From a checkpoint of a small class-conditioned image flow-matching model.
Model: 10.7M parameters, 32-pixel images, arch dit, moe soft, num experts 4, patch size [4, 4], layers 12, width 256.
Training: soap at rate 0.00098, batches of 64.
Data: trained on simulated grey scan slices of phantoms with and without marks, 2.2 epochs.
Rows from block 3 of a small class-conditioned image flow-matching model, named by matrix and row number. Rows with one number within an expert belong to one neuron, the router's apart. Each number is 128 + 32 x the weight over its row's rms, rounded and kept within 0 to 255. All counts start at 0. After the name is the row's rms in percent of the matrix's.
Before each expert's rows are labels from the 100 images, of 14976 (inputs lightly noised), where the router gives the expert most weight on average: "responds to" is what is common among them; "lies over" is the class under the peak. Only what is clearly more common there than usual is listed. The data: simulated grey scan slices of phantoms with and without marks.
# router: slot weights (model.blocks.3.mlp.router.weight, 8x256, trained with AdamW), inputs 0-255
# gate: expert gate (model.blocks.3.mlp.gate, 4x128x256), inputs 0-255
# up: expert up (model.blocks.3.mlp.up, 4x128x256), inputs 0-255
# down: expert down (model.blocks.3.mlp.down, 4x256x128, transposed), outputs 0-255

# expert 0
responds to: chest
lies over: air
router.0 087 [105 174 140 119  92 141 166  80 112  42 123 170 149 100  99 137 160 112  92  79 179 156 161  49 125 110 152 132  97 142 147 159 143 144 169 121 172 151 149 102 133 100  91 128 116  80 103 145  95 132  89  90 119  91 190 114 165 140 136 144 195 156 161 119  96 143  93 120  95 122 143 133 169 159 150 111 170 175 139 160 137 142 102 136 137  75 119 171 138  58  88 135 148  82 162 141  94 131 124  81 116  95 116 126 179 137 150 140 121 139 117 130 108 101  96 168  80 107  49 104 151  73  90 157 120 139 129 143 117 156 151  78 158 175 174 156 151  90 160 156 140 181  97 142 124 107 157 122 195 142 130 150  74 135 135 104 143 169 122 118 117 149 114 159  99 164 134 116 138  71 119 144 119 103 140 132 173  97 177 129  91  96 132 169 146 165  91 145 150 122 140 201 156 139 154 163 190 111 168 147  56 148 139 135  68 115 124 144 140 164 167 109 147 181 143 145 175  88 255 111 109 141 133  93 141 133 169  88 141 149 116 133 159 130 108 113 133  93 148  95 124 148 152  64 145 126 124  84 139 146 149 139 112 120 101 177]
router.1 104 [143 110  95 121  98 139  98 110 125 128 121 109 104  86 126  98 143 160 102  78  84 152 106 136  76 145 156 192 198 108 147 166 113 166 104 147  58  79 118 174 135 148 156 136 103  76  97 131  67 123 152 131 150 127 125  98  99 113  82 162  97 165 190 114 113 128  90 105 196 163 153 158 122 100 159 149 139  96 145 153 140  91 157 101 122 146 123 148 118 184  68 129 186  48 119 117 142  99 152 155 183 157  99 162 149  99  86 105  76 182 109 185 134  95 112 134 122 123 121 159 136 106  51 133 158  89 120 117 108 102 176  95 100 133 143 179 129 101 120 130 102 141 117 100 136 139 122  84 147  94 130 143 122 104 136 197 147 213 201 108 115 175 150 116 157  82 156 140 141 119  88  66 119  83 159 137  86 158 164 141 129 107  99  83 135 161  76 155  93 164 181 115 108 197 102 148  96  62  92 122 147 135 115 124 168 114 142 102 152 154 135  86 161 101 154 132 136 213 108  98 150 102 117 115 111 157 177 164 102 104 162 128 143 122 115  59 101 113 116 192  70 114 151 133 128 143  66 126 125 204 145 106 143 118 118 150]
gate.1 103 [145 116 134 141 155  89  89 141  75 103 117 174 125 176 172 109 160 133 137 122  80 102 130 154 143 117 158 148 179 116 126 105 144 111 123 165  96 174 134 163  56 158 129 144 184  81  67 186  92 151 148 110 113  52  53 145 112 114 185 128 112 117 106 126 151 120 144 176 168 154 140 178 134 104 153 129 125 153 149 126  18  64 119 126 131 136 209 143 122 184  88 103 105  74 133 160 164 114  98 113 150 138 139  73 175 115 121 146 137  72 144  82  66 164 106 160 164 149  94 152  66  91 197 119  92  90  92 125 131 137  85 177 123 166 190 132  57 119 101  65 163 170 142  98  97 162 120 110 112 121 175 142 181  78 110 121 130  86 100 175  74 126 120 128 132 130 127 142 109 114  89 205 137 111 171  98 152 116 115 153 113 131 175 161 130  78 134 138 119 139 130 110 124  94 164 157 108  90 147 118 106  96  71  97 109 193 116 118 157 134 136  95  53 118 129 100 135 156 113 121  85 104 136 158 116 139 103 111 108 150 137 111 148 134 111 128 136 118 130 111 167 102 109 136 104 104 125  84 132 210 168 106 124 171 127 138]
up.1 097 [176 114  88 119 167 160 100 172 126 147 153 121 118 142 107 110  53 126  96  72 148 112 110 115 103 144 152  95 103 169 122 114 160  91  97 114 106 131  97 184 118 123 192 110 137  81 111  90 116 137  99 113 151 136 163 107 160 170  80  93  76 121 129 141 170 121 142 143 112  84  57 119 135 118  86  96 131 172 118  92 174 108 160  76 127 131  91 139  41 146 131  88 155  89 132 168 126  93 189 100 118 107 121  99 135 144 119  92 135 125 189  89 151 112 108 144 157 149  87 181 129 126 168 115 114 120 144 159 107 153 167 118 167  90 173 104 108 148 114 161 134 112  93  87 130 138 154 112  83 107 163 113 192 110  80 127 125  70 143 125 130 181  87 109  96 134 156 130  82 124 179 102 181 111 136 154 150  93 131 126  98 139 101 149 169 112 190  86  83  52 136  88 192 100 144 156  88 162 113  64 111 122 160 119 193 144 121 121 125 137  86 190 128 140  74 164 133 121 136  57  98 124 157 114 147 168  95  68 106 134  74 187 149 164 125 133  82 147  90 180  71  72 130 135 126 162  61  98 109 130  99 129 137 197 141 114]
down.1 097 [133 122 142  87 118  75 141 175 118 154 106 144 148  97 122 128 135 111 121 114 111 149 118 173 154 159 109 172 130 154 139  95 106 174 116 162 103  69 147 132 125 124 149 126 148 106 136 131  89 140 150 130 170 142 160 128 144  83 117 162 141 107 156 143 160 149 118 150 128 101 112  96 130 117 109 110 140 119  97  67 119 100  99 113 146 110  96 100 173 126 119 152 119 136 162 169  99  88 178 116 180 140 148 145 158  68 142 159 111 155  71 130 106 159  89 127  65 162 122 116  38 120 133 118 138 126 121 107 107 105 198 119 141 154  76 153 131 108 176  63 129  72  93 162 134 128  82 157  92 134 118  89 138 115 118 202 176 214  75 106 186 139 195 145  85 144 137 145  84 133 171 164 101 122 107 158 141 173 146 212 143 104 163 176  61  88  96 117 101  84 129 118 104 158 123 147 173  72 145 179 117 141 143  89  88 124  96 167 109  96 117  59 134 112 153 187 134  94  60 152 121 144 109 166 209 153 162 151 153  91  74 131  75 118 126 124 102 143 124 146 157  40  85 172 155  88 100 104 153  99 111 120  68 134 147  77]
gate.2 101 [171 151 155 165 120 139 105 153 110 162 115 159  86 181 176  87 119 133 124 119 139 169  91 120 141 146  67 221  68 164  61 117  87 117 138 141 106 118 127 126 145 151 174 162 183 113 140 138 113 108 148 120 150 167 157 123  98 167  96  81  94 126 139 192 131 107 108 134 163 154  91 168 140  83 149 139 149 173 170 121 124 114 153  91  97 130 143 160  83  95 138 140 131 106 130 136 104  91 140 153 133 109 133 137 144 114 145 160  97 100 125 116 111 127 156 133 132 161 209 161 151 126 171 131 150 127 138  46 151 165  74 129 173 102 142  93 130 143 141  87 188 118 139  87 114 143 167 169  87 115 132 162  93 168  96 124  99  99 207 131 126 122 115 122 124 163  78 112 123  88 184 136 199 128 110 128 149 111 216 157 177 100  87 130 122 114 114 160 144  83 122 128 130 121 142 152 161  64 138 131 112 150 181 115 100 135  92 121 144 176 112 136 164  59  59 154  93 189  82 179 169 116 142 129  77 107 143 116  81 141 153 160  76  37 144 222  90 143 101 144 172 106 160 141 124  94 142 138 140  99 163 119 112  89 145 169]
up.2 104 [126 118 142  80  70  85  59 165 142 115  72  46 152 195 123 105 150 170  96  71 124 141 103 152 166 103 101  85 116 112 141 158 155 129  83 133 119 190 157  96 132 109 160 151 106 111 132 135  82  97 130 145 104  85  91  66 139 140  84 121 118 120 151 136 148 124 138  75  90 146 134 194 114 120  57 158 152 107 130 119 145 148 124 104 110  83 104 118 152  76 159 146  87 155 100 121  88 135 138  97 168 139 146 125 178 120 126 103  93 175 131  93 119 156 150 111  74  60 112  87 122 137  87 140  92  77 192  93 115 139 191  93 130 120 134 198 147 157 138 183 109 115  82 132 109 145 172 106 194 142 101 134 152 156 100 130 163 158 151 182 117 157 189 187 123 177 147 126 127  66  78 108 174 136 146 190 137 130 174  85 131 139  65 121 167 160  91 170 120 129 117  97  80 119 114 130 102 138 134 165 170 117 168 107  70  86 139 179 119 136  70 133 144 141 112 129  76 163 115 131 146 200 103 149 171  64 136  93 153 154 119  88 128  76 158 109 160 103 124 180 147 124 129  94  98 147 147 139 157 137 125 102 135 116 108 100]
down.2 102 [206  79 138 167 114 145 145 114 182  69 146 109 107  98  33  97 101 135 109 121 152 126 154 117 200 178 134 178 110 168 134  98 160 101 140 100 150 158 104 130 166 142 142 128 112 135 134  80 176  83 142 125 124 135  80 139 152 182   0 105 114 111  79 129  99 140 154 109 124 136  91  95 116  86 156 193 192 125 152 162 164  76 139 132 175 150  96 154 114  97 157  78 147 108 170 146  93 158 107 107 111 132 169 105 178 144 175 140 107 120 116  66 118 146 145 185 102 119 123 149  89 162  81 179 146  72  88  97 135 108 137 155  88 130 169 150  72  89 117 136 126 138 124 122 124 148  71 148 105 103 150 106 171 149 154 154 119 114 118 141 186 142 143 116 134 101 150 118 131 123 114 163 123 129 158 115 135 152 103 177  88  83 113 137  82 167 127 132  73 118 144 143  54  77  76  86 100 106 107  59 147 155 132 135 127 162 126  92 106 175 171 120  92 171 143 126 147  66 113 156  45 130 126 109 115 126 157  84 142 183 158 111 143 130 107 158 114 140  89 146 145 156 104  95 103 148  99 160 135 151 117  95 112 178 173 159]

# expert 3
responds to: head
lies over: air
router.6 107 [136  81 148 172 100 150  95 198 173 175  71 142  70  84 132 169 180 163 142 162 137 133  86  72 103 105 139 110 156 151 160  76 137 107  70 108 118 127 174 136 112 118 116 129  73 103 131  81 140 109 149 116 122 115  98 130  85 194 114 160 110 152 160 164 134 131 132 132 148 200 137 141  74 146 107 109 103 127 118 140 166 141 116 116 149  79 108  70 118 119 136 166 183 135 144 152 104 193 172  65 138 140 110 132  95 120 112 159 145 157 184 137 146 133 171 124 162 207  81 191 139 184 157 153 134 196 109 142  93  70 149 199  69 152 191  85  98 199 120 130 133 130 118 106  91 156 157 174  89 117 135 142  94 131 100 120 130 115 157 161 124 177  89 153 187 167 103 104 100  71  95 128 112  99 119 111 120 137 109 108 173  98 117 129 170 131 196 112 128 147  94 145 155  81 122 135 157 153 116 124 126 126 164 125 124 162  87  85 167 165 153 116 186 165  90 126 121 156  98 151 128 135 138 141  83 160 144 196 160 151 181 150 131 171 135 138 106 108 172 101 137  65 158 165 140 100 124 101 107 149 126 181  96 130 116  78]
router.7 106 [ 79 180 129  52 117 113 190 144  84 161 135 111 145 133 141 151  98 131 156 186 104 159 103 161 159  92 183 120 148 101 138  90 203 144  98 108 153 167 101 115  25 113 122 114 164 109 148  70 152 136 105 113 101 153 165 119 152 157 226 204 176 145 149 102 120  76 157 125 145 157 156 162 125 120 216  91 130 114 194  92  93 154 190 119 140 124  98  84 160 120 112 133  91 109 136 159 112 129 129 112  99  92 164 157 170 137 163 147  75 136 168 131 132 150 121 125 150  91 131  85 127 150  76 138 128  93 108  85 109  92  89  86 141 138 119  92 153 117  74  73  68 155 161 138 153 129 104 157 151  71 156 121 121 160 111 163 126 159  80 119 129 109 157 109 167 151  83 122 128  87 154 140 145 176 131  92 121 120 111 176 153  86 145 159  94 183 123 164 110 139  99  99 120 156 143 118  31 115 184 119 159 117 121 139 154 158  63 108 120 107 111 130 158  76 114  64 155 152 146  93 135 138 139 104 110 155 118 152  77  70 148  95  92 139 108 128 144 113  82  99  94 138  70 117 176 116 140 136 147  97 144 101 132 119 148  97]
gate.1 102 [ 92  40 141 125 152 132 120 116 118 160 123 136 182  99 102 140  97 164 101  97 170 107 130 138 142  78 172 132 136 150 147 144  87 129 115 159 135 130 164 161  76 146 112 113  85  73 141 121 163  81 120 126 127 100 114  94 124 104  68 149 119 124 116 126 137 160 104 141 201 170 122 108 107 145  49 107 155 110  69 127 154 102 117 112 138 130  94 162 132  80 202 141 133 134 118 175 153 140 102  99 213 136 124 119 126  94 172  56 121 201 162 159 140 131 173 167 145  87 105 126 105 154 155 110  94 108 146 179 105 146 116 121  83 125 241 124 126 125  90 103  88  97  97  37 102 148  91 109  92 125 145  94 109 120 193 120 101 147  93  84 183  98 125 121  48  95 153 107 111 185 105 127 129 128 109 100 154 120 133 141 171 127 143 121 138 156 148 135  92 122 163 126 150  86 143  69 113 142 145 149 159 171  82 112 135 152 159  92 175  75 145 142 104 115 107 101 134 138  55  94 179 145 118 107 111 164 155  78  99 104 143 149 143  74 141 129 150 175 168 112  91  74 112 150  99  85 181 100 126 176 122 121 114 172  73  99]
up.1 104 [119 173 164 196 115  94 122 185 105 135  81 100 152 121 110 160 140 131  81  83 145 119 108 104 159 112 130 129 133 128 181  88 187  79 115 153  91  99 144 160 141 136 158 105 100 180 119 115 130 179 144 154 129 180 144 161  98 128 170 129 147 139 146 171  75  66 120 136 119 167 107 145  90 107  97 161 133 120  91 139 145 185 143 115  90 117  88 126 113 180 129 165  83 107  91 119 135 137 173 138  84  89 158  77 128 146 147 162  79 123  48 152 107 178 139  82  95 154 138 158 143 125 108 148 160 161 146 123 139 158 149 101 135 103 128 101 142  69 114  68  70 118 103 144 118 135 145 143 109 168 144 128 159 160 145 111 134  63 118 135 120  73  98 154 116 144 172 152 172 150 125 176 127 119 104 142 124 158 110  86 122 164 134 139  98 111 114  77  97 108 126  61 165 100  55 197 108  74  65 155 137  80 139 117 135 127  78 129 137 109  69  89 148  50 116 178 133 172 171  94 120 161 189  93 122 141 112 146 115 100 120  30  82 109  99 106  91 192 102 157  84 126 181 134 144 125 179  91 119 164  89 149 148  74 106 107]
down.1 103 [ 68 131  99 140 159 131 210 168  81 134 141  81 100 142 155 141 143 112 103 101 167 124  82  96  88 153  76 128  97 142 177 151 166  66 177 100 149 114 137 187 126 111 121 190 102 106 129 137 112 120 145 164 147 118 101 128 140 112 118 125 200 171 109 181 124 102 130 141 152 120 117  96 126 130 142 155 143 156 133 123 122 126 128  91 135  99 173 178 129 159 207 109 137 169 100 189 162 128 149 111 145  50 156 192 104  55 141  63 119 152 145  71  96  84 202 140 113 116 131  99 104  85  97 111  60 151 163 164 134 153 100 120 155 109 159 104 121 141 118 191 168 108 147 185 132 119 128 128 140 136 117 149 115 103 139  70 136 132 120  89 153 163 123 118 134  95  99  72 109 111 166 118  88 129  63  83  67  67 133 159 138  85 119 125  85 139  97 132 128  74 111 161 111 123 128  91 105  96 125 119  91  90  53 125 152  89 120 145 180 104  83 143 114  41 164  70 120 130 159 113 118 122 139 168  94  87 168 135 136 116  74 101 166 178 194 183  84 128 139 114 154 139 122  87 142 106 108 148 153 155 121 142 159 123 121 100]
gate.2 107 [110 106 151  78  60 150 171 156  99 150 164 126 118 204 140  97 116 122 110 115 178 150 104 110  99 128 109 165 172 117 144 134 176  81 138 178 141 112  74 170 172 150 107 106 131 104 183 147 148 125 103 147 133 121 128 140 123 153 184  87 101 174 161 128 127 139 156  79 103 149  98 141  84 137  92 101 125 154 147 126 144 108 157 109 144 119 111 128 112 109  98 101  90 167 171  91 121 147 159 161 132 187 133 133 175 172  56 123 118  54 145 121 109 150  81 121 120  65 144  92  68 129 200 170 160  82 135 111 126 127  69  57 117 161 179 196 130 137 158  96  81 158 134 152 103 156 134 165 161 113 119 189 167  84 128 171 185 110 182  82 193 163 141 126 111 140 140 183 157 171  94 161 138 191 107  80 104 101 148 115  93 101 143 113  76 129 163 140  73 108 128 132 125 111 103 114  84 132 168 136 131 160  88  89 156 163 138 115 139 130  83 148 158 168 135 104 133  89 125 123 105 112 105  36 136 101 133 178 100 108 126 147 180 150 111 106  90  97  83 139  92  85  91  82 136  93 105 204 160 148 123 123 153 131 150 117]
up.2 096 [157 183 201  91 168 104 144 131 123 112 126 107 184 139 170 131 165 110 108 146 159  69 178 171 120 114 156 148 130 117 148 136 110 178 139  67 161  68 122 129 127 151  31 116 126 119 113 165 177 119  66 159  90 161 187 107 127 126 138 125  86 124 186 117 137  95 143 171 116 171 136  82 144 192 125 127 132 122 122 127 141  89 162 200 121 128 131 149  70 128 177  62 148 104  88 135 126 130 127 113 133 149 128 162  73  98 142 148 151 113 159 117 138 120 114 142 144 189 128 140 118 128 140 203 105  23 132 106 152 132  97 130 172 132 145 113  85 104 157 142 101 139 111 129 132 111 119 129  96 137 125 166 111 154  90  78 121 137 129 136 215  60 105 204 182 163 146 116 148 114 154 128 119  80 129 117 121 166 120 100 105 109 116 141 174 123 105 175 147 112 124 101 128 210 134 100  93 119 114 125 197 137 138 154 198 205 129 158 121 111 134 149  71 115 147 137 163 152 141 168 134 114 162 177 137 123 171 116 171 158  78 135  78  95  86 154 155 146  88  69 180  99 167  76 153 152 151 144 118  89 120 117 111 104 141 131]
down.2 101 [141 117 177 164 119 162 172 141  71 144 175 103 125 115 141 111 155 147 205 110 112 100 142  89 141 105 132 165 101 151 131 164 113  95 100 138 112  69 152  99 142 116 131  90  98 111 119  85 128 140 166 110  78 146 123  99 132 137 126  98  85 112 172  99 151 123 112  89 118 149 152 109 149 160 157 102  81 200 151 114 133 135  99 121  50 163 147  76 108  84 125 106  93 115 129 174 123 121 152 135 176  98  94  73 142  99 173 114 155 166  64 127 189  91 114 122 154  89 180 154  99  94 148 142 146 122  89 133 119 134 107 139 168 125  89 146 151 169  89 150 170 141  45 146 144  59  89 120 109  96 173 130 142 118 214 170 108 181 118 144 169 117 146 143 116 126 108 107 132 126 179 160 166 173 158 163 173 161 103  79  80 110 158  93  89 111 138 135 163  95 148 117 178  97 116 155 148 116 129 158  88  87 174 199 194  68 127 160 128 114 141 135  84  87 144  86 110 132 113 173 153  75 113 129 123 136 138 120 143 160 166 117 140  87 200 125 142 137  56 122 150 128 174 123 119 121 114 194 160  68 125  99 165 163 198  83]

# expert 2
responds to: head; low contrast
lies over: organ
router.4 084 [ 91 105 111 152  65 122  94 145 120 119 123 115 176 122 165 119 165 125 133 114 161 106 138 107 152  98 142 123  97 163 122 135 132 135  99 132 148 141 140 163 109 169  70  92 117 121 128 147 112  76 107 136 154 149 129  73  83 153 144 155 147 159 104 186 128 129  89 129 120 103 182 152 178 107 106 164 130 123 110 122 151  97  91  63  71 111 129  69 143  94 161  94 133  96  90 100 134 124 135 184 108  91  81 129 144 132 126 146 122 138  61 106 131 141 110 104 102 153 170 110 126 125 152  81  96 136 133 133 131 130 227 128 147 169  66 108 143 154  57  96 148  90 108 129 152  85 116 110 127 125  84  71 108 157 101  85  56 116 119 136 140 130 147 154 108 169 161 142 171  88 169 142 130 109 169 160 105 132 154 124 158 140 156 139 133 101 203 120 120 108 142 103 106 122 151  69 170 129 148 155 220 142 111 142 144 132 167 176 182 142 127 170 201 139 104 165 135 137 141  57  83 147  59 139 154 152 110 190  60  44 128  53 120 147 146  74 134 120 158  78 115 174 156  72 110  86 172 131 157 156  50 124 103 142 115 167]
router.5 100 [ 89 137 108 136 112 153  98 169 140  89 168 129 132  61 122 166  81 137 157 131 131 110 164 129 140 161 155 149 135  74 126 119 119 106 143 135 113 168 126  87 115 101 157 109 114 138 112  37 140 173 109 154 111 122 172 101  77 196 130 159 180 151 129 122 199 177 109 215 121 119 173 135 115 141 151 132 135  80  87 110 158 107  81  76  87 105 112  94 120 156 158 124  97 150  67 124 112 177  86 152 148 119 124 166 138 160 136 123 176 156 162 132 154 135 126 159  98  60 162 143 166 135 126  74 199 110 149 168  75 114  89 158 216 135 126  98 159 123 152 121  98 135 105 116 144 131 133 161 105  81 111 109 183 153  98 147 111 120 161 142  66 151 187 185 140 183 103 142 149 156 126 123 148 128 141 125 103 104 152 151 152 135 123 104 125 144 152 128 130 157 160 153 163  93 175 139 106 116 162 103 128 118 177 123 125 113 108 171 117 144 147 213 185 112 148 117  88 123 219  75 142 180 136 136 121 118  89 119 128  78 143 114 102  86 119 149 206  99  98 134  98 133 168  99 150  99 134 116 114  76 182 158  87 204  97  70]
gate.1 099 [ 84  92 101 119 118 180 191 122 106 142  81 110 143 182 107 118 166 105 112 137 146 138 149 135 100 118 107 118  35  72  88 111 131 111 116 166 120 121 138  94 188 166 134 105 172 116 154 182 162 136 107  70  89 112 111 137 168 122 105 170  94 187 133 140 161 133 163 150 127 109  93 116 122 112 141 119 192 159 108 126 136 146 115  88 126 137 115 160 130 126 146  88 112 101 134 136 200 138 139 143  84 148 110 138  75 120 124 134 115 107  58 141  87 161 112 146 130 103 118 155  92 122 142 155  98 178 121  99 194 116  92 105 138 104 160 167 118 100 153  94 155 193  99 129  91  98 158 130  95  83 113 161 134 181  56 163  93 176 186 126  27 169  58 204 133 126 109  83 150 142 131  99 106 209  81 135 140 104  85  92 160 117 147 126 140 129 136 119 118 157 134 131 126  64  89 178 166 139 152 145 160 117 136 131 171  92 143 154 142 123  94 103 135 125 155 115 124 137 116  81 207 145 113 167 127  96 157  88 138  92 128 208 162  99 147 142  98  82 200 118 161  92  97 149 129 143 105 180 198  99 125 122 139 141 137 158]
up.1 105 [117  91 200 135 145 106  86 157 157  85 140  84 139 166 105 147 107  73 129 101 120 126 156  77 145 124 160 105 134 146 142 159 102 155  93 110 154 158 152 133 144  52 142 120  89  95 167  77 164 108 165 142 155 162 104 107 191 108 144 108 138 136 102 133  94 132 150 176 151 120 206 184 163 135 156 141 118 158  52 133 158  74 105 170 174 156  97 128 120 170 104  94 186 151 137 144 126 118  92 117 176 130 138 108 115 143  35  97 174 173 165 127 118 127 138 115 146  63 174 126 100 133 121 145 139 110 103 108 111  99 208 108 122 164  75  78 202 148 126 164 125  57 121 140  73 173 187 153 135 141 116 142  84 111 177 153 104 131 154 151 100  86 161 108 128 110 185  90 140 140 151 103 175 121 123 108 188 132 158 103 140  89 150  75 139 108 158 141 130 120 140 136 160 172 157 130  59 126  48  86 111 149 113 183 166 175 143 117 165  98  85 148 149 132 159 107 133 112 128 158 103 175 131 121 144 160 129 144 185 120 114  94  96 172 152 103 150 120 171  87 117  77 111 134 185 158 170 130 144 173 110 119 134  84  89 121]
down.1 094 [ 89 159 138 158 133 134 179 132 155 152 139  91 143  99 122 198  90  70 123 192 162 137 112 151 146 131 116 121 208  98 168  93 142 147 112 140 151 129  95  96 120 103 127 123 121  95 124 128 106 119  93 146 139  96 180 138 129  83 135  88  82 116 134 105 154 125 191 108 137 165  97  92 125 159 177  92  94 109 125 119  73 159 118 115 104 111  82 137 104 206 145 158 150  55 122  94 121 118 113 146 138 184 117  68 100 163  85 121 101 127 106 116 170 144 104 155 195  98 187 146 104  66 151  87 130  84 126  86 136  75 108 128  44 114 136 143 141  78 143 111 161 123  91 148 132 162 125 112 160  47  83 141 123 115 124  90 170 122 122 110 143 154 140 166 109 125 122 129  96 133 128 135 105 128  79  72 133 145  78  76 124 130  88 110 129 143 159 117 158 100 142 114 127 152 194  94 106 140 103 154 128  66 170 242 205 126 161  95 117 133 136 144  83 114  78 117 151 101 177  96  87 160 167  99  88 112 182 111 103 153 106 168  65  95 107  88 132 113 107 117 102  79 160 134  88 124 149 130 162  93  55 163 144 121 100 135]
gate.2 098 [ 99 129  53  94 125 154 124  82  97 162 134 114 127 112 187  77 139 137 133 174  89 188  91 126 147 147 139 134 166  54 115 136 154 201 118 173 137 125  90  92  74 151 162 172  92 119 127 132 139 109 108 150 151 153 124 114 139 133 114 119 127  72 190 158  98 159 191 163 139 136 169 102  75  90 141  66 105 185 164  96 126  88  62 155 175 139 161  67 150  79 188 148 119 127 135 137 121 150 156 102 127 196  99 154 149 119 147 154 139 150 119 100 135 155 144  69 142 158 151 143 155 146 136 114 150  99 137 137 140  87 117 166 185 130 129 111 110 106 152  93 109 121 103 135 159 141 102 143 143 100 149 121  95  85 146 149 118 134 148 151  87  41 115 187 111 104 141  87 142  90 128 147 125 200 126 127 108 137  88 130 120  80  62 166  50  81 192 132 142  81 126 169 107 131 140 145  76 162  90 162 135 138 115  72 179 153 137 123 142 188 146 157 105 160 125 147  95 109  95 110  93 169  87 173 121 182 159 136 107 101  93 180 139 171 112  98 144 132 181  94 100 153 133  81 147  96 108 100 120 128 104 162 178 112 193 139]
up.2 104 [155 139 127 124 106 100 198 151 100  59 180 123  77  81 158 188 134 123  95 120  99 134 144  92 146 179 140 139  83 123 118 166 192  93 157 111 107 117 113 157 148 148 115 124 161 100 136 141 151 157 171 123  41 132 151 111 131  98 152 128  57 141 130 115 133 182 129 145 168 136 110 114 156 119 159 134 144 104  67  95 141  77 144 144 173 176 146  49 119 132 113 107 154  84 163 102 117 136 153 193 157 157 132 210  99 142 136 152  82 114  93 128 153 168 127 124  95 113 191 142  99 140  80 120 156 114 114 176  44 107 152 194 147 117  88 122 156 133 161 166 123 160 107 145 184 110 155 128  93 125 174 116 136  43 141 139 133 165 159 106 135 147  98 108 103 122 126  87 171  78 165  93 128 202 104  96 125 140 126  97  68 138 184 131 126 193 190 117 130 106 107 160 131 133 142 157 157 144 134  83 150 107  71 172 123 187 125 133 159 162 116 155 109 129 153 121 137 115  76  98  97 194 124  95  95 160  88  99 150 170 102 116 143 143 126 120 153 138 149 149 120 176 108 141 182 107  85  80  93  98 146 191 142 123 109 165]
down.2 098 [162 161  82 130 109 107  83 116 116 198  74 137 138  80 135 142 111 161 118  86 110 141 130 164 155 115 142 106 125 156 170 176 138 109 148 145 107  85 135 165 159 146 103 149 114  38 109 131 167  60 162 118 137 108  94 126 102 123 118 136 116 165 113 167 118 125 141 111 123 142 116 142 127  89 121 144 171 153  75 155  99  99  92 137 121  53 173 153 101 152  89 175 166 149 149 130  55  96  89 179 152 101 134 178  98 168 110 116  61 182 163 141 162 100 175 142 140 101  79 195  73 119 169 102 177 150 200 159  80 206 122 105 115 166 147 112 136  94 140 135 158  89 121 123  96 147 106  93 108 136 131 124 118  94 173 183  97 133 144 137  96  71 134 186 122  90 141 155  99 188 120  89 164 143 136  90 141  98  90 134  89 111 147 140 146 151 169 101 162 185 108 118 168 100 103 109  90 188 185 173 146 122 137 127 160 152 157 131  64 114 134 169 100 110 169  98  63 180 128 133  57 154 130 176 115  99  94 104 125 104 158 129 111 141 171 116 179  81  77 138 122 113 122 144  97 137 148 130 143 103 163 189 114 127 111  93]